A small model that predicts nearness at each pixel, trained from scratch.
Model: 64-pixel images, encoder arch swin, encoder norm layernorm, encoder moe top_k, encoder num experts 8, encoder patch size [4, 4], encoder depths [6, 6], encoder widths [96, 192], decoder norm batchnorm, decoder activation silu, decoder widths [32, 64, 96, 128].
Training: soap at rate 0.0014, 11600 steps, batches of 128.
Data: trained on single toy objects rendered from many sides on busy backdrops, 203450 training examples, 7.3 epochs.
Rows from block 9 of the encoder of a small model that predicts nearness at each pixel, named by matrix and row number. Rows with one number within an expert belong to one neuron, the router's apart. Each number is 500 + 25 x the weight over its row's rms, rounded and kept within 0 to 999. All counts start at 0. Numbers have three digits each.
Before each expert's rows are labels from the 100 images, of 14976, where the router gives the expert most weight on average: "place" is the part of the image that holds the peak. Only what is clearly more common there than usual is listed. The data: single toy objects rendered from many sides on busy backdrops.
# router: router (encoder.blocks.9.mlp.router.weight, 8x192, trained with AdamW), inputs 0-95
# gate: expert gate (encoder.blocks.9.mlp.gate, 8x48x192), inputs 0-95
# up: expert up (encoder.blocks.9.mlp.up, 8x48x192), inputs 0-95
# down: expert down (encoder.blocks.9.mlp.down, 8x192x48, transposed), outputs 0-95

# expert 1
place: top left; top centre
router.1:488511486523520518488517444508508491536473484496505542468522466513492517481491517474463481493505513468510461529512519517463499510497558476493548492503486518491457530454515465495502513473554505523506450504463496520497523470476492502524501471459516503477446484513521518484529505537526517473
gate.0:496462489470508477481533487488527520442470504474513506497552516496479474530496507440525503525535465495529496474458505517436542480498497486467477458513499469500464480501516510488535449480516506488503509517499496496457535529489476537476492475509503520536526471534495508476500520459503501446
up.0:476474481471493471500495508504536526444455507451513517498529523496489463520476504431520507514511474500498503490488536549439548501483479511454453494531484461499504495491513510508517469470546508471502535537499491511476541522491492521497463503518521530506522480540518510513495505457478516466
down.0:522477454513476527519533492535490487486465496488498506477545481482499494523532554538515531508501458501464432530517467497502494498521509515500455508492506539459491474469503464505500490456517483512470533499499484475466537473463477521522501519524482523525460499508512535550527461473523458487
gate.1:523513521493520514432459521467522517459504503520532476471521504559510485484520489440506507487508475524504473533471509505521533487440508480501512475456529502455489508513506511492518484515484493519462511420507471520505472501476450512467525479534524537513555503562499525508518503485485479488
up.1:512484508539497502495483530514514515467512492485491520518533525488491479519515546525485512517545431512493492507541538469463549461462524526482486501490525512521478509460501520505514486465481457519454511474459498502523517461463506478506501464524517487511497523514474465538521502492467454482
down.1:508515472529512482491522536506484527469492518498517508511510534465511527501501486505521495519534517514530531485511478466463500518497483513498484510487470475512513462505461509488484514510519508496534498484489549521474531524547539513553517483469446494428518514436508460504479485491546491474
gate.2:510488532507482480498507539486547511430444533512536488513478502491494457518504499507477548472477430525476480521542469491456490479499490476495503492493516512474499503492529512503487487481504485498486525504511483522461505493507503517442485536515489520507515482531469532502544487471500517560
up.2:503501499483469495518514509482516463458435482534513511526493475470502487509525502487505551502512465490469491508513487500454484461487498467462513459511517523469489486478530511530452484495495466511528518526512491505469482512543533537439538530531490540499518484537487555491541489469521492506
down.2:497473524554479569509482487490537510471512478469527500472508487508494479503514487498485516487522457470520504487501523501535501468480504497518480485493543479540467456469534445487511525474497486492489459503489444464491510477460473507486493482492488454471458497491543465481525503529517520526
gate.3:505489457510499509501485481493498491505513512495486552500503472492485521493527534506506485521571518510508463492491484486475482450513482517501458535524491499504501466489463452447517493506475482483513484498456546520477499538498479513525525497470461531478589486499526490509499539508515500492
up.3:481503463508487503477515453473494520517507485487503534520513516530470482527501497482492447500513521484501501568505474461439495511502497474470507512509514493547521502483474480476504497491508488511533505501489535567543490500504483505484520457517521488468535556504529557464465510507511518514
down.3:542458491491480510502502504490473519503483546477536535506516489492453504542529508519507546471540499506489501463532505496472507528477529484508494453491524530462487486467502431516491552465488493474504509533520437473471510430496539490496515495477497495531498525456518487517531503491524497512
gate.4:484518462537476481540504472510444446464468506545474486493480485495475518492488508496530512543566486489522538473520523507473519479462531486477505482520479498465486462467532503480501503504542494482523504543470511455478515506505504531517500503484481482473524472510507506502533471480501489467
up.4:487525551494515526499482541496540523515529514458490489516504498446534490536514492517467494476440493511470499465511471507539497546537459512517473513467515502558515507515489503523491505499457505494482496490549480511533495491514508487469495502523495527542457500475495464493464535513489518546
down.4:554537500497500477490542463491478495535489507516486504526494487514530514483499527540520489472477522512453459531496502519469473493541517508479488514504504533502507489519490468495519498490515511487502553461509526537526455481497469479492505473541528486559507473491527546506555502481526482505
gate.5:517482450488508491483510516459492544483445504478569531483489564514489517499508480476529515533499463541515489517533522509497547515513483547523503516525500469543512520506475494464533482467513526510496523461474481474476542481508492520526483481484479472491478522568484505529479473505512512518
up.5:523522510506488511527517488491512525466473513490538467463489502504474513528488503483527499464531458528482509519523482515510528490492452468506507477457497504495446480471503469514539476496540489505474515477552463423493524502485485555456484501515477493529507492526494503485484506476529495461
down.5:503535489468492475502484561483509535480457503515495497475509526481497512530529479518479528492436486499505456522494460552540488532523491521521457479499488488492519510507484524511509478506520536490494511457505520528463490522513522507495459517519484504499500498553508562534490468467477500476
gate.6:508507511467456516505505487512510493475495522501514490493540480525540413484483497477510460468478513511451478507470487511449493466474511477472487515482518519490481472512519488504538476504489459495491525496512521509538445543481482523463477518516546520516537487533508517467541490468486494505
up.6:480519489515542498481524473454458504524500504511500536482528505507507522470500483521460417459460524527528484498512503519485518524507525504506554501509474509539500529530490485471530512485491532480511477442475527557468502528509495481506527474463551492461499493517530489441494498529511531542
down.6:446518503513487565498447484494514522473549524484509484515480488534488465517531517475482498479524478460475495516495512478483506508481495462473490490488525523516476479465518487539500516490462422491476495503523457484526482466468455494513504485519519538469543515525509463495530533474492480519
gate.7:509523512487478513552556513515499494531500476510467484443519492471543518497490472541495460506522496497499543506551513488483516520473489490492482547465467514467471499518464484499569502468546519514505469531518535484544500523501518550515465520480458493537492476458467480484473492497499545490
up.7:505479529546527469516515496488478485455461503487505526547455496474502502514479490494512478481497467549522481476497505510529514492497510526542525502514525500532470512474481501477497547507491524514499458501481473464503545474501491512500502484494520479499477564496481516479477452526529547504
down.7:523467490517511505509495509487515503470488492479517485496468537491497509507515497508478526519507461551516461544508554517516532466487485524528507432533503485492507506480474473494487513534509531511479515481487472455509526496475500546486480493500473447494469511501506537518497497498546492464
gate.8:497522460529501511499457490518514532467486548456477500513471511511522497445491485519503469526458490545516484528442470526530502474476454545505490539530492457527526485467509524440506487493476470484508491484460543519491503501511487477523513471516498472439522561497519485529523471533504506524
up.8:481509451538495522506435460520492509482481544458467515509488487493518507480478483518501470518476519521496506500469513542536501482479481547516478539557503458529517478473512518449488537505490490509535495519467508517487508477533506477539529466499485470441493554486531499523517460549525525525
down.8:498514466518520527456491488483472543465512522442485503491489534518503479495483503520484450504454512510524506491518553512531517481497522541522490516524508490563533483496531469494487511452459494467480483503502477514525515459501543473514506440514539442478489521544563491524516495549463489559
gate.9:515492457478490524491490558507519481469500459498514489517474513462513462440540516488518557530532451511495471501467464451493477473496453468492483488487503502504502495483510507522493480512495469525514518447521487488500459491492483558463518494515482545545521488508478496531532523474491437498
up.9:542473531485498479531538486525506488537514517476494483487538474548488515484490491496508455456531500487471531506518533501522495497460554500481513483512512474458443502522497468519515545530494504508472458572511507469503476488478504513522472489491516509505453513497478489522506505511496523465
down.9:490517493498534487528477499498491469557492489504436526511518489485485541518492516536526492509462524493475477519504490511505507527524496491499521548490512494533538513496493485485459484493526499479525483500475538552479511506538487458484562523536505491474512481466509543514510481511533500512

# expert 0
place: centre; bottom centre
router.0:476484545503491496518478523528505480502510492511503477537481507464454465564518465518524471492526458470489519480536507529547514514476450535494542521489517500550507471499509546498492480496493508468470468485530444448504509464543464471460496492471492507523516463506474512463494518488508471523
gate.0:519544520518480530505522577515514507508447502513493485477501472481537502503498507510475538525453486483461485511524463523493463522533538535478486539524475492472517503516548474530488490468478448485488502482494481488508483412526497516495476494524508522522483482503479502559512491514517494507
up.0:468518463548514514530510559507519511505443504466453459494471527460504491519481515482460578498493452453501494491539516584521471514524485558479485541484502503489484499488517474530510508480501495485521461490530440461503503457517481498482485469494507501514463518493524498506513524544529501512
down.0:492538491507458492489545487512464477537490473552495455525493468478474473507536499498480513527495484494461547486542509514505514535512548504461485501490501500489471522505497522510489502459545514515516474470508530491491474477484471489489501502502472541553490426488513509488467525506533524513
gate.1:490529500533504479449511543506498481548495496455496487479512522510488551518514475452521555539508499508517464474536516500501474499507492545537458487516515469495513509508475463514518486494478526489556516499504494522490477530507503507526519467500472500493500495499533485514497554560459543452
up.1:493511491512485514461529512526484449524523506490529543482555531516543488512500521463517479480496489502477509488523516507482532516522514494453458541506534517486503497514481459502465465516503508464491514525502536514531529538516510461471529533508499509477501485531504522487485522468514546486
down.1:508485518496522508458535526552513483507487522463508508531498495505512509489467502480497512506509552492483487493464495485520489513564489474471537551483461509511509509523501482504458501507478488516517502495518521509483524496500493503487518486485525521507524506439465482456454526514509472473
gate.2:518470520485487489522468521539493523495513462511501470453504488450519519462511496505483444502483502501493493497504477485511482511502508522487486481487487534494487559537505511542501531498516505485431517509560514501516469507500490546497424529460524529531495464485469444520511493475449446467
up.2:492539493496484509482562487458480504502455518494522506532550491516503471524526507502492548499512516501533496527482517473448487492499509478505527501499492468517463463476504516495515476482501480529551488482436526507493495499523535478526541484520456473483525511494483524467531500512528513479
down.2:479477489483512483510521550508517480521496468482496529481481528510525489525485503502537512508492501499474504455535501458493531473495529531502509486528486517484507471501476453501518466512455489508522528520452492523485499473477491479500543514510511524492465511506464523489530492491478481544
gate.3:522481504493480512496549503475495541493506471477486511485459483479517500505521511484505461523529515500472499510481502455496511457510531506483459483464464480472512481477488501517521481469483488431482507516525526496471466506499523530486569497539493496493550505543479519500515518482509469519
up.3:463499506505497510523477475511521478536509506519538501494503499513450522488495501515478512480466475477479460497493460513519517518515524492540542459504533462526491522493537484439492513558513501538524475510485472515510536517511478498512471499481495541504457518473522513497452458498506514511
down.3:471505492470519512508457460475475469523538487519458496567497460516509498555513528540489520507528504527485486509463506528530460474485463509467493497510534531455504498459495526502480543505462475484540488520486501503521502498510486512518529494529457487432500494508509537482517494510544485504
gate.4:530515521485461507523541518492504488522480541493492504495510510519496433506478517515507468524463511504522509518491520482472459492537521481529520541542505465502480537505508494491531481527511508499505508485489499485482522466475483486525454496482499490510462502505443554496504495469510448488
up.4:528477522508471484435454480484475481534515486520513501499451485529537497467515515488480488492494551482499470528443484490515460519504498513511492503496548488545504471509505451518502498532411494509490549483507501538519482493526479532481546485478512494520525519493535459502501494495465553487
down.4:532518501479489518515488493532500487509479456499505536511456501529532499468510520497531505541459527508514526546509512502525499492491488494543519557512511526532500526518488499500485497487523488497450484506487500510517506514486454462521499487508494509502524517486461499546451535505479534464
gate.5:500509484474506520455540437503486515497470520477520510488514508537529491457518496503512461533475540525480490520484529469487494496514543550492474534560510435537498522527534461465508469533472489448473511518495530508456477514479502516523509495499493491485506492502509468471488554483500491491
up.5:489548517511461484506483523507490529507476516503511483498500476501496486472489541518476481516467495544472486525516504513482508497509545523537514478515509506530541502498512471461515492473505507527486555483516525508529465504472477500504415576473526473540517488495495509545520503509475494486
down.5:509496518476506502513481499492466487502534503516462521535502506499526473537512488489534529516521529502497536441471501499517550486499472519482485469539523508512541437458515486521503499443435516490517496477512518499483499505511462466484541501541491496499546511533512522490501493497487481491
gate.6:509521504497521513481522519559522548529477506461496493473503519505491512455491527486510462509498504496480507468472484515516494498524508475524455505479458519495512494488507446464537460484522522495488515509496509513506441501474488477523505460518498534555494496501497518525527468488512480459
up.6:500497468510471513459473546488481503495484543498506493508520516523489468503494513472495523532528476490527528543500488495501513526451491476485492544453501500466483517493496529574470507487483468521474483468518499533480523475512528493505524486525476492459540507526447493503495556542503493527
down.6:538513513501548482471536542493527495532498458491498479534495499510518511497460506502469529542515542463476502511464491542519521458542474492475522519524487473488501505490460499507495487498500524495507495468530516495515504490484452519491539500500488519532516505466497505485484466506589483492
gate.7:492509489503476538500483517508510461479457552534499461512479486509460527464542518504517557495497469533463488504521463533536483479472494477475494544485549458478500529499531555499472477550476464474528522460547514494451482565512514495504503483517475495479498506490510483527527496478509501503
up.7:470484466509500514516520490493492530479519499447476534513554495488522461505501481532461500508506516458500503533501552497506520485503494554560516505491436496514513486536476503511529539436496517535477501528495479520547518463495500482529550524517529458494505547488497508500490504520510501533
down.7:464456487501484500448533513530514522492490536480505481487526497497536497477547516458506464519490479462485508478532481476477489502468555518508470490530470488507503472491491514518491490447499469498509499534508491535497523462502540481569505447504494486491434490501531494500539553507524475543
gate.8:507459461505516488524506548514484467471489497474487482487522501541477479495489520498471499472540465429504508488502489501521449472500513497448517482519537458499487481493451463464493514500518481551509487512508478495512512478490492456475508514480461520484444513511491499517522477530521518496
up.8:516485518522484530478502472482459528485507505508503487511553480484514559531513492517486555544476531504470484484481521525510496505527528570507537560513543524481505524495494508506496506532499527460525479476472517498432495515542487494522479498491514520489504514509512539511508511456458475525
down.8:513480472531484498510506483517450458487559547478483490465562523474491496511540495570515514484503464473495507515482488473509505522453497533490476526481506522490529482503491499520524495498511517451476496498466509504508489507507492490522517521494454492485484553494542519551559501509502485511
gate.9:470508508505484530503507481500486540484485506512533459506466516513471478451545536482489504515486440520498482483507548489484507495509491513496450483522465499517508525464556515476464458506485459500521511503528460488475458469448495504506497444534527507474470489544507527517534536509493492503
up.9:503487501503462531493457491448468549468480502452505495498482524455509464476516526469492480492487538476506459526494523516529498470488497514482442492462474473527502527541542503514507514521502465454490517499468545477521451491499542560501472479524509505487488497510491498505551542500501469476
down.9:507466476549520456476503527505465490533492476520485537483497525492464517536422521497513521484524520462517512505510505488460525507535521504479481489464549560466525489518486502497493529467475518470507515544502458535492540500498528466553539478506501518448523503486474507548495525462494480479

# expert 2
place: bottom centre
router.2:490490551499472527502470497507505502477527497479544481542482491478517513530486461504527496476473474469523476499501510530577516517502485484535528533508473511539520486545494535514474488488519531496486506568515463472488522471560462492512485471491498523532475482522516540493499483513489482516
gate.0:493509511469508496534559513522528512492495462505474476512501486481553528471523517495545492527509483481494472489539540454495485490452514535544487501510469511523486449493487455525551472496506479483504529472492535499502496514482452506551453519494484466544479453506497483506537488471512492480
up.0:499509496473506548513542481517530516460506456487479489505492520499536535493496503490555469498490495502464515502486520487498501531490493518506474550524454489524515484508481473525547486504485473450476520483499517503481480515458444495507484478496455509535551476491486479490506472457508518493
down.0:499488494512467519478524490490464487497477549484534559480514509463489473511529507522468538530498477505517507518515527494508470480527532557548500514474511479497522500515494510516520516524464503497506520509451536517487461450479522532491501539445522464473478497457498535514497527532477509541
gate.1:459483524526515475512516523494510517556488521527494511489522516518493526533493481479513500490473521486533488515503507468484494512488543547532525452491557501486516504509508458515468540470485542483481514491515460540486483479542478484505524498464554491502520465513484491552488490470485477499
up.1:507517541453497494484528476522499463454503503486491455464521486481528489497490533548503500502517503488516500511527521473514513492471550485504492529473489470481476482502555500477538474522505478519470530555465527517517487515497512514515515539505507524501491458492498466481506501504507474482
down.1:520518474515497504519516503535481522479502519505497487471460515458489491445479498480524469521490481489483533459484471475500515558526500470501532516489467526538518475515520489496465474476516518531496514503560445480447557510522492479534496506521463518545481526498512515547470471462471481483
gate.2:465521526467494518491538475538490518525541531510544494465496453493488536473463452495454535565450522509516518493454508483527471499526528491471495496500455494523485486510512528521501491494497517443489509530507537526477534502531509521516502494470480505501517487513492498490483476533447492461
up.2:533482488491540512486483488492491522446512490421509508523506570496504485499525527456554482493531496540479501489541515543523508494525480550496531533534486460521457524480484480477479484481506490528484486499479479460526518499488517461522502487502484475463479549475495517496469464528490537516
down.2:508530526498491540457512468494489493508509489549485503507491456485484489490505504509510524556482487504512518525496580502491519485520535517495500505516544497531478544509549511522502519486510499513466463480520474448553490484463461459510493489453535458538493456547505483513449511490515498488
gate.3:479489493527485476452541531544504514489487493525535562525493463502470504495474533423512533483504544449509534496496458460473482522512512491511510553479517505504523516497494459478466489500497498492485499484503469488485537492493500471490510497494485498513487491469497510494447487516504484442
up.3:497493512519441518511548455533537478518478479487478527497530484516502498480501479509466493516496517494488522540511528507474441525536496499486479506489514458524453500480526459509512510481515496474506475478526512495522500493470494531521516472476449525496508490443533443460493492503520528477
down.3:494512489522449524527516497514478516474443503494467481496469459511515516445528511510514475528483504506504520545517490548519485506516460466519510527514454532531456497521521496474480474530531491541468509523558510438546521532507486530512477507507473486528494473492524466528517505494507500481
gate.4:535480523488506456491524517488533547507461525521497482485512492488509486521491501543531509528503497539525456524517525496478516462467492553522513487520516530514489454503485474500547500469504510482483527512498517518501534518500464536516497548470503466481515492506509479528538500498512505496
up.4:505464512500489455478495495525537532486467514542495517501527533501518493506528484468524501518520497511483485527528519478504533505500490517512484463478522539529492523520445467497499512454499485508454500547513473501525561533459502543525527511523519417460470500508472451500501510519510536505
down.4:547540493500506494505538524429519498549447504500491513484503510480522516499525469502533516509480502510490510487519486529498515451528498491526513480525503511498484502471507472485504466516527541530553500429518503528473490524516489470498540512498475495510489471511517523496515520485496502507
gate.5:508500494523502529503477458547493479491490503512467522488469464482485496482465530498552510527539507488478471477512513527475495476508513486504450522500466510491456488488517478479507499466504480473510488517484563514457494506455488503525505514526541507509529477475508448444532507476494520535
up.5:527465490466501503495498504492544457490527467532541471477523518500504538507500496517546526481506476491488539518534461485507517516521477491480461549470487521493477499517468553449532445490486504516524505485496516519480497529481528521516506513512487533523493522543510499498486462449478508483
down.5:456509521506485508492477477448488517528515511530508524471560449537476518521512490481515497442474506432484473488510481491496467528461547514506478483494547530487497490552499516463537452495483482443514497497480480522478490482485504482532531500485511496486476492523519505475527519472497513560
gate.6:519496486522492494494486522503479518524506501503491497500468501575510460498455511494493484545481534482516493496431528466483487481517575550507457507485514481510522487548484504491496514511483519463474531469487491537517500512483493535484529477527514510484532450505498515520500495470488437465
up.6:478497521511487502526501517478509523524503466536449514495492486502522489551492491550499460554519492450515520539503538468482499477480506509516459475484516541493486488536427504532517523480534529485470490484486507475581507502496501538503516504526523487496516459472485522543492474469511482491
down.6:497453526529487523506502521488526505470503493475493453489499532476547464506504493511469503512537518484523543485473544516507479491513489531464483503497499473518484470512534517538522531497493486487489408473551539465512476496487500509477518431563484524524464489486532508477543514492528473537
gate.7:437502459464513467499488519492471488518473466496494515492488471516549529492531463461519532521470501511486488512546514507506475505484507488523474490537472535496502503498485500492518453476494550512532540492496483555522494531544489482477481510532481525533503470545501514526500520468507543514
up.7:452524526484510458505498510499511488506503482492496477465510435509568543494510458470492528527467518514512468495517512487496480537489518465478476430495462525450499490475494492494554505452512512490523534522472503525582475483528485517489487499505498525561481489492468519526499478511510500507
down.7:477475500510460532521511490538525516480506517466520457486495504495514474486492517534506480488471497475503493529519514449472469498509529487500465483498477479498490475514495504485515509524539453495464514524487505483530477467458477545506449519503525509508499456516534461505516516457554444491
gate.8:477504487473513443489516485507528535502496478513554512523505544476507501526495534492511468489501509488492522495505529453476512495488486466486481496483487529472503477534453475536529516418486467489505525465477493505485514507460489486506524521529508479513517504490478494512528532471542491494
up.8:450529519510449465514521499501498489516476523538527532488543486484487486528516516493491496479476492505476494514514553542483496513536548466475472470507542548474492492510497505491511500444517489497528508499483484499496498498494520490506506480518535498503478466493505495522530515498530523477
down.8:543522479458505505532505510518492481489535491477486466533500498462504477496496507533509505506515520532494530451508486510514551500479466495489496460507471464511506472482467500541514533544529519507522493488529521467544488552476524516471505549528431516529545481482508517501493483498549498445
gate.9:482504517500454550510480529536509534471476504490517471489496525519483523503493468522462499478472502501518472530508511516508514496480477513611492498464537458508492526530509500492526520531495504477473488538533485471514453499478497515447464539495528553528518498484474504505501511478516476477
up.9:529519558479547486451486499486534488493488454527487483518450498552500442487484528484476492473536516524482560508464504485526478473507501529441499500544504527496464494482547541489474460484486475523489494460488517509494527495485505511473500492503486482500454457514497471459497500495470468509
down.9:491484485511486510496500479496490537475497514482490520464500519521516512494507544525477492489547503527504460523496479468543447477515498541557465528504504524503442482511480481497521491533479454500486504526542502463492483474460500525553522475476490531494449524455531493528511506468491469480

# expert 3
place: bottom right; middle right
router.3:542490491483521457469521533473508498495499537526493494500501535508528491493517526501528525536496502532524481525478509449504505491469503541499456472511502491461524540531457496504507464512457488507520554474498518541501493505483503525488530526496516477492518544463495488506487503475490509500
gate.0:475468503450510486516453523522528518500516464517527500474541498484488509552520496487532503514512511497506476525519494506537517514491487467484475540472492524480507481493450490518526472480537477492507524475499507540521490517523469489520509515513503525494560468519499533554521507446519512480
up.0:507530509539478519484513490502465459501455500513470509494460498501519496486473502504497517476465509504475533479492493504484486506504511507526539432492533515499476509498537533485455563530477526507486507508504430459486536487529547453488503495491497503499451497509488495478448492497516455505
down.0:485540487499545541464496528529516495479543524466527502484433498539451500473458522444525499525475492499479490487485490471504501516502506467503533523476489530518487534488488500517503497538489478486474517511512512524572488527450474496499520517492523560501502520494466516499481510516476497492
gate.1:456503489509472485528507484539520509499515487479447488516472496483499489518488522522536472484484505474482497485533543469489513517528536490507486509511516528536482470498481503507495521467491475478462483568480477496526487509473471483548475472520511494552519497504519535567529507463484499508
up.1:476527463520471461512522501483490505494497523517454482525518517475546488510510495504528472532481519496507506479551532499469424517481550499512520484535508494543509476488504453500460514526476528573525509519465509539514473520533492476490493454489483528528489502481492528484527497501474515510
down.1:478479461514525481517524498482532496513474483470518503476470549492498501483506488456480480524484503533501485476510514483495498558567520489505488517501474474510470536516477519469491521484540531549520479505512463498491528505529492513525484502483463566545504476511522488453467481513465529467
gate.2:515474507498513472435511514498521503488510528451517471502536504538541537511498511453518546483533532470489503504551555473540482488468506495518456501527469462470469472523483502504503462550510498523502471491535472513491512518466510538525477484489535491501464483498495485531501529513502533477
up.2:528461484472536484457499510486508488510511490466525498490502536476537566486542507496535543515539515524519472510523543510550491503500467506542431493532483494483490497516478506490511459526501532528520528463511482519509519546494493512527506495486504502489489503493518485557510539509507548478
down.2:519474498549536473471496500514489507511486508471538484507499526456465535478522520552542523523526491485496481530480540497459518496510503476461508512515506479518482512507473498488490466539555525493497503477500527531480514550491481479513543473495492508498495504456504494469537542492525486470
gate.3:528493497473497537456518484502526515522509482486507495439490492486514496421514482521532468552450514497459510511499489478475495518531515507476479517509485462538485535491502503502491466465485465515485544501504520530515480525473484485530479475490471519519498507490521431476516516486461476525
up.3:499527473519498503510480538477477553504457554489536467506453510544509500539455525475508519425499502505533533513518482553507516482499478501527514521479507548451520489518500503487560505511524516503479492486538469513505493518510532475496478516505532508512474525534462520513513498500476463475
down.3:534511491498489524516534494502510504478465527472457523503475438480549509494451532554510490514478523493486476494469480531472470458527499516520463540535472444529484488491515491504503520506530499514483490513518541500497488482529490498518484529521515493532497497518530490528539446500496491525
gate.4:498519529480516433473542529488505515488502509481478497489554502508552496487518515470477507497489488538501464530517490443478452516474521507505458510508492513458541540531491453510511467505455488519493532488476507510504498460498507529470490520505509461486507491503501496525511542525490487522
up.4:492488495543478532535468485501482470489512466521492536535461500479474511543477462531472507513532483498522491484507530540534542494527503526547562479500553498546491467473514514502482549531501555483515481506492455470496525492517513494484505492500510483522503506474498531506477447507513524466
down.4:488528477477540523452485502503507497472490517496503518511528492535506493511468533486553518508529518507510531448495497531535513492483485491535492535503518495497452519536520474483493504445528502510474499497514507530509509512493486486498490548511500497495488498517448518513508514522448483509
gate.5:496509515513481509555489487514493484505525474514459459476509468497511510513502517519495499512486495533471470530429484525501435514525490498519488521476500512481487488498500525478532538515508500525484478522539512448551516451492493493553497497524484479500479508489501534528499396495526467505
up.5:493518482500503455475480509471484525492464541458483470506471519530512444536463517437493522479505514487526535475517532479538499466475523517506517528491493485513480484486508486515491494533510496501494510509532493529474477550523500501479488534489500482510525457496502500468507537512461523505
down.5:469505506517520465472500503500502520511486445543509488498523509534476489534492503448466525465508481491516533468533469486506509521537503480531505458436491528487495481474528505513521501452529506510521482474545459493485504497500520467485493467530513497548508433510542463461454521482477473503
gate.6:496508513522514483503524472499489513506468519458476518489496472492494525506443465527505480493460528527485484531476498493509550461514500472539517502504504481517467493497536465472525545494490497459478507522510422498510490459499507506467486505531519510485507497488447491490478512536520465501
up.6:540527466473524497511541477470522519547461503503458487496520513544453473478461481540488502483478548492481478472514514532468510498526487490498491493509510484531494550511505463487526466479488531508510523527533483496463543506498544498487499509521504501514468503510527474499463480546506509514
down.6:514462500437454450501477522514585512498487444528504461515527525494521513486525482515505486505519481526513445499517546501512475469482505533503484460544522511474496494513470474519546472461546545485505521490489511505489501552463483526489445528485487480528519469513501517527522482468469525483
gate.7:511458491479507487478505508491506508515542518470485476480495538500535521493520514515530538549498494501527457532483543475501484466456510501512474486524517504499494525514458486493508444529470523506508537495485552557513507553491471498525495512457506472487514495506495494528536506521460537477
up.7:512483489504495453453506503483496522499529506463475455520519523530544478516535528472533537520486517498492485501505548473508488449441527480502462513537504502482454479500483492498487446517486491525519510509488536560508482542502508521521484487490506474527501476511480504512535516514457536478
down.7:524499499534496472488509523489467529488445530532535477474500519492472523478509501483521496472530518496493468536478487507490511504482507503455502436477476463483511475505517487440502477525515512517516509466493481514424522490514505506527547466511461501484497511493491528492533482459508476457
gate.8:524494507483466507484472500550539506486493500500486479504510516468525490508468502489513461483466530478454514475501474530531517490513519504537500486484518514498460480500533505454482509472493478473473481506486517508491518510494498467508463497539501484542492482549472483514549466517500482529
up.8:514481506509493520480476514522465541443522507471469502517518495479523495489509500455528508500528519516489518514459465493540488490468484497492515496504491490471493460460494474515443498541524456489509553481511506458487482461547520517505510491584473494505511514490460500531519492497558502495
down.8:478527465490519533459523505476478531500502478487471461508513478560463501542442503503501515491480538504496544467476519502500500497509491508489505529474495476494497477504443541450553513462522509522520496477484548534548490502516540494493503501532482523525521485517498513466466484481535472496
gate.9:504503500482512472462516502506496511463474470499487480518460528518480475480451506505512447533427478520461517479527501449472531531496574514534522494502537492516514528463540500520495522506490487501473551536505453512526475484479530467436450477466531536567495489501512509464457489504487482527
up.9:488458547506501526515473466509500507494536472526532532499495448489470529525531491520468515456567487479537476523468487530518453506512480458491514517441518509482474480511498498470516500493521493502488471472484534496514523477509474503528494514479510475500503477482526472518512472506545502475
down.9:500510524481516471549492508496505494502456507500536523500424500511485527490465498447570514486493516522525522481510485518483551470474483446518540505503477483499509495490516466464486489524508509532481521523503452490468510500504445491514510528512531488489475482528460496479504482480491507488